Weights of a small text-conditioned image diffusion model.
Data: trained on drawings of small networks of dots and links, 24.0 epochs.
Rows from block 3 of the denoiser of a small text-conditioned image diffusion model, named by matrix and row number. Rows with one number within an expert belong to one neuron, the router's apart. Each number is 128 + 32 x the weight over its row's rms, rounded and kept within 0 to 255. All counts start at 0. Numbers have three digits each.
Before each expert's rows are labels from the 100 images, of 14848 (inputs lightly noised), where the router gives the expert most weight on average: "top examples" is what is common among them; "lies over" is the class under the peak. Only what is clearly more common there than usual is listed. The data: drawings of small networks of dots and links. In brackets: how many of the 100.
# router: router (model.blocks.3.mlp.router.weight, 32x128, trained with AdamW), inputs 43-85
# up: expert up (model.blocks.3.mlp.up, 32x32x128), inputs 43-85
# down: expert down (model.blocks.3.mlp.down, 32x128x32, transposed), outputs 43-85

# expert 17
top examples: teal dots (57); nine dots (53); green dots (40)
lies over: dot (64)
router.17:116142191164149122133135050110081080061132109170166130146156084140093110109134211175089136179178108174172182090159103152148142168
up.0:140142145178190158125098136063115083169058165157160149131164148107176193143131170102173176173107140128071165161094151117147103112
down.0:124157126172123078132135128104115075147136112181106114118148077188070155089105156088129154173116145151107101092156125110125101067
up.1:164111126193181208120112133135168106181156165108143156140079123131172091153129181096114131124149125163054177159143125118179127111
down.1:146156130113125066185141181107145151097190130074144091125068137080104153189105151146104147171127150084110078145127185103134185166
up.2:089187147131147159136071165160052083140142124123121177105142123134147139128195140128158151140141114115075147136177108120106125167
down.2:130107132054103108062148094131101151133137090095167134147106135100150099095134096140095167126092100099112182161086138129128190136
up.3:098055122152187157094100172092134133154069121118147147157122157185108105083140097103173133136170128119121128127129129153119098162
down.3:155112052157124112166186116147103121121101120106094157069157081054202224092138131141123095159137080091133117168121161153154176151
up.4:118073151074158144107174149081114087130163093113111072149121155050171192141084121093096105099081094116142115116077149096068078105
down.4:146147096163165071080114139118168059136103147131119223186128133186139131130093110185151126130120095154115114110162151156138148153
up.5:141141160174128168075160102089108112235168128153129156150099148092118198140116164066047135070176150142126200131147159125148095140
down.5:128129094136113159085120131155090137085090148123130131067149134135153111143165053139157066122165099131119083111153106177163080203
up.6:160184167172071108117129048154100155136144139136081126113140116107119079082073091106132144131104122136128094195158089114134119123
down.6:098079108154124145173127095130161147114164115101124121122191134119073120094129130091104134118150121123084160123123149124130124131
up.7:160089145140093142124098162148091061162116093152120155143126121084134127160162137119088066105144139080095132116131140149102130108
down.7:120160090071112136101188172139073104122060099142144161164109174187141111156126121170107171119133107079114121130128131164143160183
up.8:156091143051152205094137102056137080130142089051153124100135126104171143186093165114117102107096130163130165099155147152069139128
down.8:124123109104139176171129112126174077113134064143081156190105127135070088156120125141119160103105126124065107108111125105180149135
up.9:153156103129076170144102152125126081121099084185156066139128137163153063113158155097143102128197123182180186156135132135107183075
down.9:088130153044124109101140215142116131195132144148130142103135151147078090110140133111148123147136154156090155168063163143112099160
up.10:166110130117173104135135089170127153133192122136148142163093144101124149143110190110077135103114115089117112148104112111234102092
down.10:112152148103179108097048139130118166147143138149137125202122124109092123120115106121061182152140139131191149144135112102091137107
up.11:166120156167166164097071147171137040149131086189113144110106130177115111152134163095137101191168098154120180104155099145126132105
down.11:146160147117149137102139154167079095161144085132163125142167195140127071147109172152116149121124098135090095169136118153145095129
up.12:167138139069098161132111125139140072103130129168124060136117146209155062131092137095151090191108168155164154130151214135138109140
down.12:120086182131085149156160145108155173159160130076161144183114178091120121231082161155164093060137193153076193176131141114125162144
up.13:123080097103130168155119138109103090185113120163099093118084190111108149115075080079135134118131140142120122150170163140124110175
down.13:166117165160170119097145086143148113128060167112131115068123125109221166131145124131175170147129132110155100159163108135120055110
up.14:120173135124165146120242147122109123067097150134079132146096115105134169143138106138147141160111124069129165161137123155127117057
down.14:146075143128161137213070100115099100121077124115151143168112098119166168165168152084147172161118109099168047103139138157059171157
up.15:145125157159135178127159130118095168069127188144168138156092127126161153215122146118103197172156126123108135105125127094133142146
down.15:118134159138123099064161198091099138142123109112155118172055166157103144147096195138136169091120184115160100163142167074094133114
up.16:162114143171083173105154112079054100167071163134132156085130140116127178135142139135124152147106083101045126203174128131104143132
down.16:151113101126145139101140107180147109102134141131131117133075110106118133117130080085134115138155158123182136124167109167106080074
up.17:176145126069087164105099143154137121146140155124152152111086102180094108197065123106129113124142142091131118165093173091129146130
down.17:087138111059041120152130165157139134159161119070118111109162106147117114092092152130142104138166183103110137183073123139056081158
up.18:170134153115103156147166123165132133082125126120153059119120125102162146189175181102104143188129096165095156108104150105103136112
down.18:109105079092112185136085102147100109130152135147123142084210073094107130125195115159127092147111073124128149106155102143172122135
up.19:095124059092118175136172130120101150162136125102120130089145170098189170232049130084113100159103166089107144097129180107175115116
down.19:147114144102167092107107158127107112127130088089143118088209126120122103100171158128157111175164139113149156149128225103115176118
up.20:149077126111100190123163147136117096061132192111161124085072106173162155139144125073125116102088091094089158186117167100171134076
down.20:156155091159106138052152091139083090069076089084105085162086109131138122123142124138111101123079082133150068145117093049132108095
up.21:073169142197097125125129191118108155088108083130183105096049208157150132079138119059161106133134122158112161184121186115109135104
down.21:139132105173098142135112132071069092102068133114076162174093205159097116126152160099162133096111091122110130118087102113160111137
up.22:153137172192153150180140102146094112109147127120118093163133136074146136156097151147078117193121151134114140125078142151122107122
down.22:178120121121101090121169214096117105139142112126167104162132162120156145136080116119106128083134194149079148133079140118089144129
up.23:194132139146141191123141146139160151146129128184117126092143050112183129198120087098146120176165133095172138124120116123136131159
down.23:146149167118097159174102102087101099113145123118128154140126168084157151062140125144163134095153171092118113145145055157141116144
up.24:173168154165131110135115102184101117074133055147108104103103094088144088083137137101129060173174148144127150177142116107143140096
down.24:114094128128144107114117094141161149143114209071120121123142065120128129161164096113094095114164143117153131176157090149093093127
up.25:187153131216122163138168123113079118113125122124189117133158134090126118203103177089123120168200130115055162126158170120095163159
down.25:100122096159159101128175034115135173182171156086118071104104127115163153101118083112101171148126107107067116060124084127115126122
up.26:171146121117149147144110111099145033139137095167113120110140088090169155175105140110121100177110175123098162115095182107134113117
down.26:097149128151095113092172171140143137204118129126126124159109142160114089179103143166138164140145167123085046136141145129094151160
up.27:155146129130113165122164142144135168104048191151148099131154108181144167163162141130121176162046094111089134150132150139092157069
down.27:133131120156142094145140143158145133106101149129166111083120151159154185107067116110092183169078167149171098081105137132110140131
up.28:130114146117085153087225143140103091098127113118110150148120141051140164125116131141109069184114174095118119152124116149102076158
down.28:179161096118073123152066155167138117122067082135123176131116124176174122123168163099169074118127152118158172087134146161114058087
up.29:171121088137170114190229094116132138133052153139208115136091150118120153140126112168142111160126098129098100110115158130077070117
down.29:109152166036156095091136129091150124090160096122085109167092160136085124212136186099148136155113105108111140200078185128135133148
up.30:199141154160133170085154108119152127123170132157116114154071064131046122117129174092168083100076175158092152119151154108131094125
down.30:170157107080128139096120151142150131195193127143106097120189153139066146092126151162146141139104162112147069132107158148173152091
up.31:161096135142103176172123137142039145173150156166196117149123168112132112192110162128138162148140135180098181114142154132153135138
down.31:126144169124086137164141153097133194154160106163124155200155097194102104119094157105161120169082098133143175096108193140093152120

# expert 13
top examples: nine dots (47); red dots (39)
lies over: dot (60)
router.13:080143110105160122136159121133117198110182143181117148073180149128157168157145069126106137114096129128097106139151122136107095138
up.0:097134122106121080081098067090152055117166104125114129134137092153126150132103151154076171099079113041151069114077152113149144130
down.0:114131131134162096185102084140153119217120135142158161125147100075144119151170092106106162095105200157126119113148097183161114180
up.1:138111160096124058084123116110120129137180132068104112132108124075114165076181141139150110095116090148143093127118046110070080108
down.1:093153098070117166131122133125089150152165137094186117101174111108099133115129181123089110139151133147096172167156240164148126113
up.2:111119129197117133184119130134137121091145119153126116104175156134138150122080088143107098205093067105137071080069085182129094117
down.2:168048167148143127150134120074152130094144109085161104159109255156180078122106127134159142129109155135169124086126150088086160123
up.3:131102077098076177171138180116107114118112110156252120090144171148117148105123074102124176113121149126116144147172100140134134047
down.3:181178121067135164161085140137179127104179205089111105171157130120143117134110128120058103148151107146100136131202189155110158194
up.4:113059100122102127093096098142110181075091145138162161081137194110134131121055114113178181146140124120072130151138136117206140125
down.4:111094157179202131142101133043126145092080107158087110161104096146088084168142163104178154089107148125153139088160088135119179163
up.5:141105111156098082127129099103072134166166079157144112130086153124112103120143101122212089125125133121164138083104137132134106138
down.5:110113131109106125103127128090122139164156124181146094125140146144160175126148148149123166067138138203156190088061136179073065117
up.6:183115115133162114196142100099165039220128150135166106129141095122092048176083141111125182138114146126073126112133115127088138124
down.6:118120069058163123127125155172118077129152104128184127108132170126122090097102189103142152100089144118116135088121181133152108136
up.7:157130121023130132153094125137160157134128168105134162090106116092159112112100102071160133155118127078107072176134077133150112105
down.7:106098154099154103154092072122121113051134117182132158134120112146119136122152120130137130104151068202130189130122126140085178109
up.8:154092124095111146159134121180168157102179175099194139113129156150130112164128117099134192131143143146119104150164141120107097228
down.8:121094164112128152047110096133159164076150162123132149142109156116143151163133091116141127086113187151126178133110126085088120004
up.9:102139137151112109139138114154154160255108114106130182154103123155157102125121107167088145107146101102123065109097102135106128155
down.9:143101139132162103105106114130162145089108114056130135111092110115153138115157145130146132116158038106170161130148115136154162160
up.10:188133154130093099110139120160118134113135138132084119084133178142127142109062075080155108037108100141062086209143149160119134152
down.10:118069123061123108127148150146150093135157103137119099202114162194073109049096221125160126055098126145091130114116145112146154140
up.11:138094129124088111159106113119111097162120154151196084096089162236116099130070086155176188135143138098132139110135093154192107211
down.11:140187089110094147139145124092070124094097122109191137155126181120130154139164151156058028085108122120109114126143188128172098153
up.12:086096112072102126074182135116136152169180115107202180124086163116127133115123152090125173145079137128154122094112161125153053182
down.12:121124108146090135151042128115145148123145140162077117133099078142081126156104106151114075135108102204095109106109139132175171055
up.13:155077127116114114157093153129145128132143106104161133110151128144111074102066109124200171164068121142153167144173160122105141148
down.13:108168137124092131167145143112155099176198086164147094137155166119147130129131142114161161083100148111107111158206129102123084122
up.14:216137068143194154146171110097168108214118145130132195065143126137120169156147140165118133126156160146153093190176134137087114106
down.14:154138151119162182131121094195207132120086135189101164205132124091131102143120142086174242157125127134077101144112123178143144159
up.15:094105119099132111156110152125157153104149117106053165138137091140126132079119075098109111089156187044140115173097137117111123084
down.15:139140167082140124103119107135122099190169138147090092067140174131164113154074141098111138096074157140122160097112152094130097132
up.16:125164137070123109138146087125115157104112160069163133093173113118159158100044152097132194141148142095141115137108165144098185204
down.16:168077158174112121154140105149156143110126164108106106144061095094124142180144124161114104138144130184160128151158138117099150108
up.17:117130114091109181139057169119094102184089119159104089099161179152166124139085062057113133119091123079096155181118123137125158113
down.17:155115139145135080148221118071100124086115130135078141112101116114128127139108153155187149156102157139090091155094102125110160137
up.18:122078111079115106129181163116141070103126129173097117139176073131134134087075212158176120187139153089134139158113130130097120073
down.18:204159140100090141154121140187140178161180107072098154207073176145151152152098137155125137115093167087155135110110141088096142125
up.19:086142125101106139139177163136146113140148124064119153123056146147161122176159121079120114124095127111087160211154150110146113055
down.19:120141115128143080100134167143087120101159145103125101090139106114119127050126097143151109155117160134143068142076103058091117140
up.20:114140100105140130138136124185136128156132123110222128119133167151145074172068143172126137160160121119128127060113171151145091160
down.20:094121109083128169171146071121128104164149104114159137143178156114157131134154145166087087126112100165069150151101176125081099142
up.21:146069131114142125118124130119166096084131142141134158139061123176144094186090087090158099134109150150096072139134110090122101087
down.21:173179147101127108132115069117184135076095204144122120125092091160082107104058154140115145172123152041141137132110120076077142062
up.22:065140126108092095109074127144085166074159145148152173150191133092146112107095122103158126176169101140067147134099113087127091120
down.22:169151158111078118102114173137115102140222103137104096120129158129082128101157111167129153131170142146112111097083080115142159166
up.23:154108120140149119104147062141168117119152157119168159172110127097110126094104135236131081113110117123132116127145161123088118099
down.23:103131014093180108105107159089179137100117130146117148155121127105072157137171143152122109171149124087154133144098153183145132119
up.24:146126155162107170086082112132129105116109103112151142079134159138088148155106123120179090088152124076104134186108123121181104103
down.24:189128036118165117155126114184047136148095153120130159144075153138139152160138124157118130164145016114132140117113149092147146071
up.25:117127174127125150059088102115128122080118160118119114156132106175102032085094200137121145093075118106172096137128103123106136165
down.25:195108083139158135165132165152116092122089119079180103101116129178113126153165096106100127124149086190072154092070148104164207187
up.26:092107155088119061161151146090138127138121140096177084142094157170132139109137181145200117110105160150122110107200118144158182164
down.26:126116100109117182173141098198111106171128130077096148119138140076115149168092109174090201133161069097091096043147124081173163116
up.27:100110163149178113185114157158117118131151146090114174098158114087167152164081067069143109106081128086113114230159124151099104112
down.27:175209172205108089092096093121094149091113129155092143144106115159137129161084097167077109130123162135098033143112089180163150136
up.28:159179118103129102117104127117125152093130142130155118141168090108185147125149179141135092093181129062097139181105152083156151147
down.28:107144078089114213133139133151163132160157131141148090137102146098167204184145135112105147102083159125114142124126186095128105097
up.29:173141152157174149193098147091133125107208095137153154091159117081118105134113156152108094127116129101166123156113127118100079076
down.29:006187091141175137124110057108144115104095170115110106063176106117086185144119125156087126162156154119072040139166115139149117103
up.30:118151156109105148136152154098151062152136077087149121088033162139098106115140094177125062092132117150151124110071155103132108090
down.30:161168112135124172125077128111089158188175178172155127184125112148140125117125175089089201079123098130091172246147137125155145178
up.31:107084098078123122114054136108147094097119155062124100154169113144164162160149113101142165130102143068058105121161158127113128094
down.31:127118141096068193165151112133134126152149101183118164124173116084130066112157143128082092135172137108101099123156158161168148148

# expert 9
top examples: complete (94); laid out on a circle (76); nine dots (49); dot colour: pink (26)
lies over: link (70)
router.9:127088093131108112104100117147122062112096118087139101129196150164116140116109125175174103133119146129138159140137167192122117120
up.0:133151122130211215166066139128176072114099109135154132078089136161135129146099091165088163116031093138129125142125181134148137152
down.0:158120123120090132055151149142069129159123114141161171158149117063130147073179113185098143156137158099144139149162028124104140133
up.1:143129164127149096125164083120123115149114085130089062124131075123149170143119151111110135155146183103112143088112099111120139119
down.1:167156148151136142096148136172113083161121075128113139143120131121129104143135130161139093073128121123127117128189072133175131126
up.2:105143132153104143090143135112118146143178108149073179106114124139133125146132162181159176097104138093141123092129158119097144138
down.2:121100101182133100155094163113103024161111107130072109094147107174128163097150126115154138142068119179132127088157125115141107106
up.3:014127136142155172142103150187175162136128195056118145146165105155172143163141072083119164152114100165164086159142115087151135148
down.3:176174161150156112093126130098167091099078182129189112161103120099113120123093106166115078154121102143176098193167117118099106142
up.4:105119114113120188104131128106120056160142146161131110146160138141102147175092098119150153140134133140023153131195178128149126089
down.4:131145119172108084104151166169081141111124154110155163094137111135087115129127102167170129157096124127065110165153131130107165174
up.5:104058104142112162156090117096092099190149085139091169136095160117151123170108118110121136074072158122117139120091097085164096132
down.5:149161062158126109157096098119097180123141146080118107138110117082124168135117103136122068173080105116156066108140097116148166116
up.6:103150132102120141170106145150058096164139143113149142121123116125104103158117084098175100146094161105082195183179162080167118092
down.6:145173131102091144146109058113117129136173157165162178115083078104154148102128149151155160122174164101128054172180131157138131141
up.7:131168136181119091177099146106115116122173140132127124118111121165127104146138135100117146110079184089095133128065143134101116159
down.7:118135105147165099124155147128101110148151184127165117125124189125126144151097147120160073139093107157107114164128114170166187094
up.8:134083145102162144106124135097153174141103129107157147107134137123124122073074148095124152122124100121135180112116127156141117160
down.8:072167172076146130136098094174138121117128116094118126110110140126120093085171117136116196150065166138117093094087163135123107144
up.9:133121161149090142127070043135165078142168161125113130139086102152143110159091143140100123164072138139144097024102110158123120122
down.9:082162055137128153116172119137166236145185105098138169128154144071111136119132078173135100183132116117122119088096172190117136144
up.10:126092094127123087152150106141098087216102052065144050157086116141164171085097095165137182097105107144131160144097095139118092106
down.10:079162120143090103116078111087134169098125213207110143164155097113130159117070173073111100172123150157124101176152103170086181095
up.11:122134101177115095132128153071174120075112139156120159093163124099120107173106127147172152182195129143051125091160120132073165104
down.11:160107137183141097112135104070095125110072122111187142154142110164086054072103130121104088133166098158090082148111172133116166128
up.12:161052101117175153168146141148091096091172116152163125107112152080168146106082141185146105096140164113119178076193205089117136189
down.12:114146091093175113117137134139189142130111143089082162112118143153089135124145142184081177106165114099112092140174117151178117062
up.13:079114135146089169178162100119133128170106126075173109154117164168094151096134116118132150139151139207109096091132174131212164151
down.13:178102220115118108053167134113110114103120133188108180186097152110164144138108185109111142081104123131151213122134132126096075114
up.14:152140084076149117127141132112109074117152143156178129088141118128147110143083165112162132127110113144109151104190150124097120136
down.14:170110133092166154166128136108180125132132196180147109147172083097119078075089086087125144138157126087160142116121122158141090149
up.15:116156184120187187173091142129150156094165103160122149102091116116143136170155148125106172092130188108135088164090138075166144146
down.15:139127186090145195153127142155202156148137143142072094152134139144140116199066106120069132082186142127111131121085096087162162131
up.16:133155081120071091155101112117133086127149075126165160122113123159087109135138130109141118123162093179125131080139119143101147083
down.16:107118194188081155141133110153140160145121142134046101091146089116159177189132144124155154098156154126100122128130030107143116133
up.17:094109151092157183094108114066134098175090115064132090145159121166120129129145139128154154166163118178114173171157120120138081141
down.17:144131129106161151150096155110111137191108112138107158088144171133126046097120123104184140086159093107158116098092129092170121130
up.18:178199108124193134152081138131148106107212131168164153162165119117147151126097149102118174102073176136117127138118131109115139170
down.18:155100193023159151169153169152128092158125079112132116093147194107161085104127111106126134094114155098125156102086127170140150175
up.19:096140128143149110143098141201125079227065106139118135147114110121137165121132080157121097093139096088112145151129119101121052093
down.19:156104164135201110089154152175116122112078115104100105109111169150122090180106105121132139088147101143076110170113110132143161159
up.20:172172131154141121182068106165108087160121119158152155131146146178138141113148086130090098103103078129148118120160101156156113162
down.20:096122028179102103117125086112101181045136194119154147137116077129065144116144169130123112163070102160133153188119167140104112103
up.21:116127140161118153142101175082073106183113113085158142163178092143166155154165168072141155129183102166073190126094138117210159121
down.21:103144151129139155168135135144146127113107078104111094162067090133082098138139154129207087096096135122123115116142191114127126089
up.22:102132168062112134169128109092126126166140103076116079155129131206090093132113082131134131131112119153125165109151142129151174168
down.22:085157050180096081086175129112099130105155105131184160120132099110150206120100156136131120170108148134113108176210152130125135079
up.23:126106134139089103116122043092107107129160128150157182124170137114163077147144161112087127095117113160065126161187174151105164134
down.23:082122103111076134112102073129099119156124152161139158163110093153140133079096140114114098091126144163130174141117136121068079102
up.24:148152141167113100137073141096091108080172137121112114120133108140184104155131216098150110111096141080109103107103161176089183112
down.24:107119091150115086080161137120127103054169136172145187159085081126129175179102154108179157144087140143114098174158113168118087164
up.25:156113125103163083109132153153193114112092168110143089124162080147138145195111109104158102145242151112114115092148130088122126159
down.25:125124139105145171178132108102140087173119064090046140090076140110175102165138098170177116058127145100145188093106192104211127130
up.26:157064114102091134074173102078106119181103133129136080155138137147129087139092165149138113123114152101108176123126148140199143127
down.26:110105182110115166107112123109130108181067119058131119182132140180130146107115095128137175109164088089130159131137134070092098105
up.27:154101126145131190143080143121117100185141063129069114107136133154151140169156153199106147124060120151181113164089114113132130111
down.27:127148094144099107134182109115144164092145113113111098142105091075144195165167127162122080098069144132146174104159130117133091163
up.28:101121129134149109138090057150132158152130160119145146112177114125182118124100172117094185098131099119096080117190161153097144157
down.28:091064084155153071079095136146107149134108134116123078144190150096087171173130087186076157144181139090146098172184139184100151135
up.29:042126147101145179185143174152139140112118173083115098118157099113137056166107122087123128144115133143152101121102102129048103117
down.29:139069164134131071081131116147103089174135132176135119149157176145091209110103093113093168104159168128098107139105129154080121142
up.30:150124078102150171132063184087089129149139103165061162140073133145133119146107153141154143106081151095162125146097086101099074094
down.30:166183117073143132162151115175164100105136141135148124122094119122112136173175152138103155134081116098202104098065165102161124109
up.31:167081137147045143104158092103077114174144155147142136107134174094143139176124129153148171123106151148071181184118133140163116108
down.31:121121129073177148155114117125176096100144119108135075122150148148129102080143136073151163176087165145145098088116145177120132156

# expert 3
top examples: nine dots (65); blue dots (62); complete (30)
lies over: dot (50)
router.3:128097110099145150140118193165155100110101141202051182129142122127082141122135079139105137110122193075152101153147101091131159150
up.0:163172113113126101092132089179167136088175141148117151100129151107141115141106139129138126156092131054118086154123124133096102153
down.0:082118113104147114120150145120152122151089074177184111153126151169152164196152139124143103073077058170119193110114140149138092108
up.1:074111144118078114143146131163087127085170130105162118105088217106159119128149185119169127089104112129134088126127110184153183130
down.1:101098085134179189133134119145167134099130126115111142106159060123171140147147136123079146132159087157145151120100194106110091102
up.2:138162105084134059101132168100148133172158087095080094108138054128145099084101137094154091078111131071090083098099102110100084142
down.2:140058158112215086123133157092155112126137115146150117132169088145093090091139107159127190107129211132179110098100121157082158076
up.3:105120065070100072165062119119157118067139118201128120140156127186098137126124090106146144059111137136155106140211149181113126119
down.3:133146170080091123101120120066092111077111149070127144096124130168132092111117174169148173081129114087117054178169074174135151149
up.4:088132103125131146149142128125117082028128121172125174105121140158140076137159099092186082171147119185123112116143103150113111125
down.4:176171094108089147145156111089119148132134167133151101164084142125123209152111212091102188157123111099087165127101174117139147103
up.5:096141103135117139162139111167130116138128140095142089177192071122155109130166133177099144151152139088096123073112089128207122097
down.5:070178115118039200102102146162144051126159108100194093126125077113202147179150138136108109131147140110122118118134187067094065182
up.6:128236104122121100165175141132103127175126137121116136152143134131121124130093088118176094089164141103088078146139117133173104176
down.6:146088135148108147126140229114148128133102153142132096150130110082184138150138171095169115088152136131104160165094181072100079137
up.7:133127088127114162176156205123142111096104169131075136155098138146124144148175065052146097142081129170168077155133138113067115150
down.7:140156151168136059127069079156127066149117106123072143115127146052155107168125134172145093146111169087111074168134092174150173107
up.8:135138114121102123118159115138133086123233138164144147156099163140117120167152114119098107046074131197157143185189137080114156153
down.8:094188134103073125118161107139147155180174138101121119143140162105120099103118111145095148116106131113032138143177136159108119157
up.9:154122171168141153138116125122135100136129126124112070113128136121223092091145055078102136138106109106129145136121129150120090095
down.9:166135151153123103131158097104133208169104141122028128117092136133123140142088173157206115132140118140140089102151069121102078142
up.10:175144081071143120073114058184118116141109145163082118127108111123107133159077110097155134092125118126062080205142081104128089137
down.10:110128162081112102154141074220150168134134161108113149072144013138150138153116140101103071150159116113157131172145126093092134133
up.11:141181106181119133114117060140121100127117064145093143059129142158124167148131157120097109094148097135108086178157117175111128140
down.11:161089148123160121105062122183093160105118164103126135097152140092128085122153094138116124131162111084168101165162053146189155114
up.12:134096121087136136129095148115128164036116137150118140077140100166131110193100080101143172120130107172114103132119098131115154113
down.12:116154147133093113146115108067160117117120163152142115202143083097111148093056142161087087108110114105167130045124135128099130122
up.13:120206073095138158107115083130149143191158092126164145101077108154153077129102146169127111147144163190136139116093172140117108143
down.13:134074150121154113112133126167084164137093186103138190106149143069118139121158141161081161164102153085094163140142076126136195141
up.14:149121139141119157146104123085127111156225108157135106094152120102124100172076118088134074130081173109108140130138118150140057118
down.14:139144118115116080118135114144072152107221195125148130107124122145149151120086114161144146120114135141122068130154104116118164095
up.15:115123120143124093161112148165122145163120114109148140086095158177118130183126122121100131076192102154081131111167139149127105097
down.15:133181110123162111169129055156095159105118134101128164100084122111121164121121134168103178121202086073099118115167097181154158129
up.16:103091130114125134113199119151163095132098149201085170076135159206101143179118082053150089123117123146150110189153098173088081180
down.16:176132103149176073154109078104112052134116128093103110093141150088148139132170067161168082114139124116095112133091099138135152140
up.17:094111141105103115094073163147177122121099150077107138118127151104134185150159144128178139095135163168090126162107151090151161089
down.17:134093123139089178134107179093087133150176105155162114161144155177045063108146120117101128132149134182077123112106155094124135170
up.18:218155145097147127169127080120187126155184120099143146062153102113115136086137108136140128116174153175066137089199128115137141111
down.18:157131123148121097162142145111065071162092143147140098031139145084073164114171134116176118168089041136107159060030182143137084181
up.19:146097153128150154158097057134089184111119140136171130121112137091187133172060093093177138148165114134095144144143139144169142086
down.19:171116152183178133096184124099080141069066162109117103124169103159117173121060135088142120117050098102115132129171086077081145189
up.20:079122098157132129047100078073132199115148156148099128078110144117151108089138121080093071083118174112112102170116103098115119106
down.20:163161141131142110115122134145145055099130127152099127157115150174119117114139183176167168158115197194126141139104160153085103118
up.21:109129119148172132111177130137071173147168137166163118148140172151115106137143151131161172163072076148170147115110161125107134221
down.21:150131210149173122108090169133126179172163115143145100099154123099117161154160149125148125153148141150152151120115172127106123116
up.22:096123094130135114112111150161147093105192038128124135097161164097137103132088111150117096062111125132138096118116189151134129154
down.22:145122131128176113198157089134121185133132174091092185101161108136137110050127111180120113106117093145106172120121101165141124129
up.23:124122132147143170213137097072111096098117113141165091062113085120129069144106081132167111186158143117111083077146100098153090168
down.23:125137146066102180125142086144195162133140105117096163098115102094121132128150210090138103101143155121154182165196117135121120115
up.24:133152152119154117211131115154168128178110109175141150142122171146133133135079101112102164212151146143070065155186139176112138143
down.24:103149163079111143105135185145104053099137114114064110096176092175041096183170180146122163125126123145155114115061152104100121139
up.25:154065103109188125115171125104160137149133071147095159122083132159100102127093122074122073095096125181159114147171138166078103111
down.25:134144138102094138067122156203162127063170086066123109092120156118099100148078125085162149063107173073124163148169181075123121104
up.26:155137133136110148126159151125141107178095172166108167132099111111162178182160145126105134148131142120178111149152152157060115151
down.26:090139103091174093151092121131101188123183105102129102105060108135080098092131093120141097167077135112217100089144098131198165074
up.27:110152100116116130065130075145144099091156054107166144060137138199109086142119138174099103155143103141129143135091140175126116113
down.27:094032102110148153193122111144126165138126091106139124097139170121145139168142097163066181174075140098119131149093133215112156129
up.28:154131134103171129155150060141102130073097103157184150079086136132126126149051131137100122170096110081054130081112126108161090104
down.28:125075117082163136092115115131094134175135147058148093079120140192112096162129103112121124150124126179102126119163150068110106181
up.29:072127095104097165126172159148164153096141088152135122107114145106175143173131114110137105129161125174123120153115168124114181091
down.29:103139113102120091127065126130135115185163171101084133123129154197077076139124133156133138135159078134140072091137097105145156105
up.30:170131194095075135102100106133132141154152119111153103180100176089174129108119178078118159132100087148107118124130093190136112130
down.30:127152181139152124145119152119124118105144146151060122145125135112118115120063132074148145107163176102081157149133027097160142134
up.31:160162130087084089105139067154106150121170161084142101095169112091135110130073122104154133124136092126097133151093156129132058153
down.31:144144130096062156155112113094071085131216080126098110124125117165125152139174150152130119105136124097075110125062114124147127179